From a checkpoint of a small contrastive image-text model.
Model: 64-pixel images, encoder activation relu, encoder depths [2, 5, 5], encoder widths [128, 256, 512], text encoder width 192, text encoder layers 6, text encoder norm layernorm, text encoder activation gelu.
Training: soap at rate 0.0027, 8400 steps.
Data: trained on made-up ball-and-stick molecule models, 195000 training examples.
Rows from block 6 of the image encoder of a small contrastive image-text model, named by matrix and row number. Rows with one number belong to one channel. Each number is 500 + 25 x the weight over its row's rms, rounded and kept within 0 to 999. All counts start at 0. Numbers have three digits each.
After each channel's rows are labels from the 100 images, of 14976, where the channel reaches its highest value: "lies over" is the class under the peak. Only what is clearly more common there than usual is listed. The data: made-up ball-and-stick molecule models. In brackets: how many of the 100.
# p10: first pointwise conv (encoder.blocks.6.p1.0.weight, 128x128x1x1), inputs 96-127
# p20: second pointwise conv (encoder.blocks.6.p2.0.weight, 128x128x1x1, transposed), outputs 96-127

p10.35:508540486496514521487536519515498460476506512514522482467519464469459517460535539538497477497495
p20.35:462501496533485505497523525496460574512503506482506470523507480482496545486566524521507496495477
lies over: stick (48)

p10.25:540481497481477438496487508489502464486514527468472518463481497456472505531524489504497475470514
p20.25:499484473568475486534484450469474498496496486499477490548477524480542509536470493496541464504483
lies over: green ball (62)

p10.12:527494497484506610496500509492496504492517521504522489518525533494564487513516523454480532436483
p20.12:504528498492507511484459548490449487529459478502518502499492505503471487581422506520494516499542
lies over: yellow ball (64)

p10.107:484530503518504497504489587508470487503477497506522505489484502494491503528504485488515510464500
p20.107:494508512492515440505505499572511468483566488471530506474484499459519464517474502495464522494503
lies over: grey ball (85)

p10.11:512568520494518465493514502480515528506556485489511500547532527505507554504525480498486479486492
p20.11:502496512525513468483511486461503524494505523514512496528450510500507568504561519500460512528500
lies over: white ball (62)

p10.113:503517538506492580505553489535480502509509484527490525509487450493524489466479477510505517523468
p20.113:463515517503502492477509517489509464535518523536502535490518533506546549514460509536505505524507
lies over: purple ball (29)

p10.102:506517450489492480504439499505529495510516483514507521513467479517481452505468478562501522490482
p20.102:487503512517505481515519479492501482546516488499545469490487437477502462480484528540471485465494
lies over: yellow ball (27)

p10.47:504520487471543507522536509519487470510524509504526460510547504495484512512486512486478452504455
p20.47:541466488515502465516493533540519490477520503538494557525524460507512508494494520512502489481514
lies over: white ball (72)

p10.48:527531459495505517543491473496534471507516512465480484454527542484492494540499495476484486463516
p20.48:501470526500499480525503487503450486487506505536522500527517502515494507471498546484471489454500
lies over: green ball (95)

p10.87:499522507531472485496496491512471495492504504489532488478510538490473521505490475448444459512503
p20.87:511529505498485502478488519522482475527553517526550486473484532483517533502501510503528487492489
lies over: orange ball (38)

p10.112:506487502506500477490484477524511473465508514530514478486435529523473499440492541505522482502493
p20.112:513510510500530475520483504487497508506484485497545519590500499481504528525497497487487496513525
lies over: white ball (60)

p10.111:511470501449479503513516514495537520512494524492512463502524483477512481499524525500536514528499
p20.111:528498507496468544502497485518435504496519501536482455467535532534531499459506501496540464491482
lies over: yellow ball (36); blue ball (32)

p10.31:497476505514553517478504494498525513487472502490470533493559463513491483506504509494468546521443
p20.31:503491484514501504495479518517482496517487485476547506473511513469468496521503534508517464490514
lies over: green ball (40); red ball (35)

p10.13:513513495458529494519530491483470501526552466490515480529482493507491476495496523506483528466439
p20.13:417516500492495486516508464500473514525524509543523506513516498442533490519521527492495495471462
lies over: purple ball (31)

p10.106:522520487475505547484525507510512547486486527455502511502468470549535463480512509498504541521539
p20.106:500528454515522469540491488493527517490481508477471494537518507496515487489538483498484453484496
lies over: yellow ball (32)

p10.36:469462467480497493515534487526518496489532498504514486514464486494518504494444474478493510507492
p20.36:493530517463484488478464484486497419520474515528510538508522457500494481505534474505474488504520
lies over: red ball (49)

p10.101:522502521528546487480464505519492527484518514499518490482510504509509500518501479448496513449543
p20.101:524506526512528511496529561505510502510476490478534482454490516491510501503481480556488499507482
lies over: stick (33)

p10.67:476514486484535477506493523472514507470535478519499502505498468508507507465481508540503508509475
p20.67:529524491540483483510519545502516483490521510483513513479464531494497512487495478502470532515512
lies over: white ball (75)

p10.120:510497479480502535486466522519481461553467494595523481519477493499481501505486469498480461504459
p20.120:527544512502488521475500540496512530528491544495495505499492540491480510549528473522469515505496
lies over: red ball (42); purple ball (40)

p10.61:452510476497534537503507489505470487508531505454507512481482501508527542509507512491507510523520
p20.61:565486482512523512511508499525525473514506516480510501505488563515515498495519496529498553511529
lies over: green ball (27); blue ball (27)

p10.22:503487481496486501482552508500527510547463489534498510501492480488516465502456535504516533503461
p20.22:463478486491508527494479520503477550514525500510534512483528480495499524493498492529508499455476
lies over: red ball (62)

p10.121:522495563474501478483506486464491487509512507466465512488463515488540495473512479480496601502522
p20.121:525481538493485510420510555502440508525500473486494539505485470475528503514528475502511504464475
lies over: yellow ball (35)

p10.4:467484494494539481503498501513486501542487505536500490483486526499452509512499494503514540524481
p20.4:552537480495508499494477523456519486501468466508475493502503493554492478485518509496509527462499
lies over: grey ball (99)

p10.77:513535502501539494511499535538472472509575524473463485520511567488476484503498527460470545489511
p20.77:507503542506480510540506535533511496502509516503509537506540469513570507518437516509506459473515
lies over: grey ball (69)

p10.126:584526512492532486518447502497504501455463534484515491509488446490512470507501494513505477536558
p20.126:477515518456509509554488518549547530508520483532463466497539485499484482492542498543506532513472
lies over: yellow ball (58)

p10.24:531509501499489481529504507509494498532500459578466487537464547476450516489511493510515456487486
p20.24:509488524497505454483542490512478467499508528470463553494506558530482467487535480523497532542532
lies over: red ball (84)

p10.62:524474492466540514489528503461481488513505533508482521484476476488545501538493471508526493504471
p20.62:516468519529495511466467481534497496485551502497517512499533465470441479586471512444509500487472
lies over: blue ball (89)

p10.39:473484485511474502519468543484550492520501529510476540483540533534520413501478542526518459519494
p20.39:451504486490467474508522503506455473483510510487555478494493461509521537488499525488532491520526
lies over: yellow ball (38)

p10.20:487504448474540492488513497521444529468496507532538485441510472498505497512509505501489501557481
p20.20:519523481451503517478494485500490506472483476501476513498491565502509489486488494492537461483492
lies over: blue ball (54)

p10.90:489527503486502544484501494499505521491470481486533506515486537557489519511479514471477457473474
p20.90:528490476450540527503460508499512543501507533497500504488531475490513475512417541502544477507490
lies over: red ball (38)

p10.103:513495496492537519493544492482492507484534487465506491502536520470520484495493528503484528506480
p20.103:476491469486511479488517478464500457507509472463480474505483589519481541499461515512511503541506
lies over: grey ball (29); purple ball (25)

p10.64:545479493499508503507538518494482476518483486545523480517521483490520487517527554491498471558498
p20.64:537488471506481496535492509448510460505519517481488464475462516508468458391506484500477478494505
lies over: green ball (36)

p10.57:520589524466452506504484519534520490472518486520514493535500508504500504489474488518553481495548
p20.57:446496466502486436525488516494480472495527573521487520503534539531517491517493506459503508495502
lies over: white ball (26)

p10.40:541586515503533497491473529498455470475498489477510528491484530501513506505535490463491489472529
p20.40:501535513509506567466502516504533476485488509493501473497526466516474530487493502461487532484512
lies over: red ball (26)

p10.118:486492505487497454511554498464506494513468504474516476448497500504504540496501519478480484447508
p20.118:492496485495469535545504458509515520530509485498512528556514479500502479513492463418508517474511
lies over: yellow ball (49)

p10.98:530505483491453459475489519512469485524487495513484497490530499517543479495517529492495493489462
p20.98:494503519496527486491476529493490508505510500536514530476487470525477478481515534520516512498493
lies over: red ball (42)

p10.100:501481463477485619484492525482516506476513489537489516470493513498484477505518484496511496497476
p20.100:460500500482475495465515506516498514513490476505558492494503482501495516489507516508511490511513
lies over: grey ball (53); blue ball (28)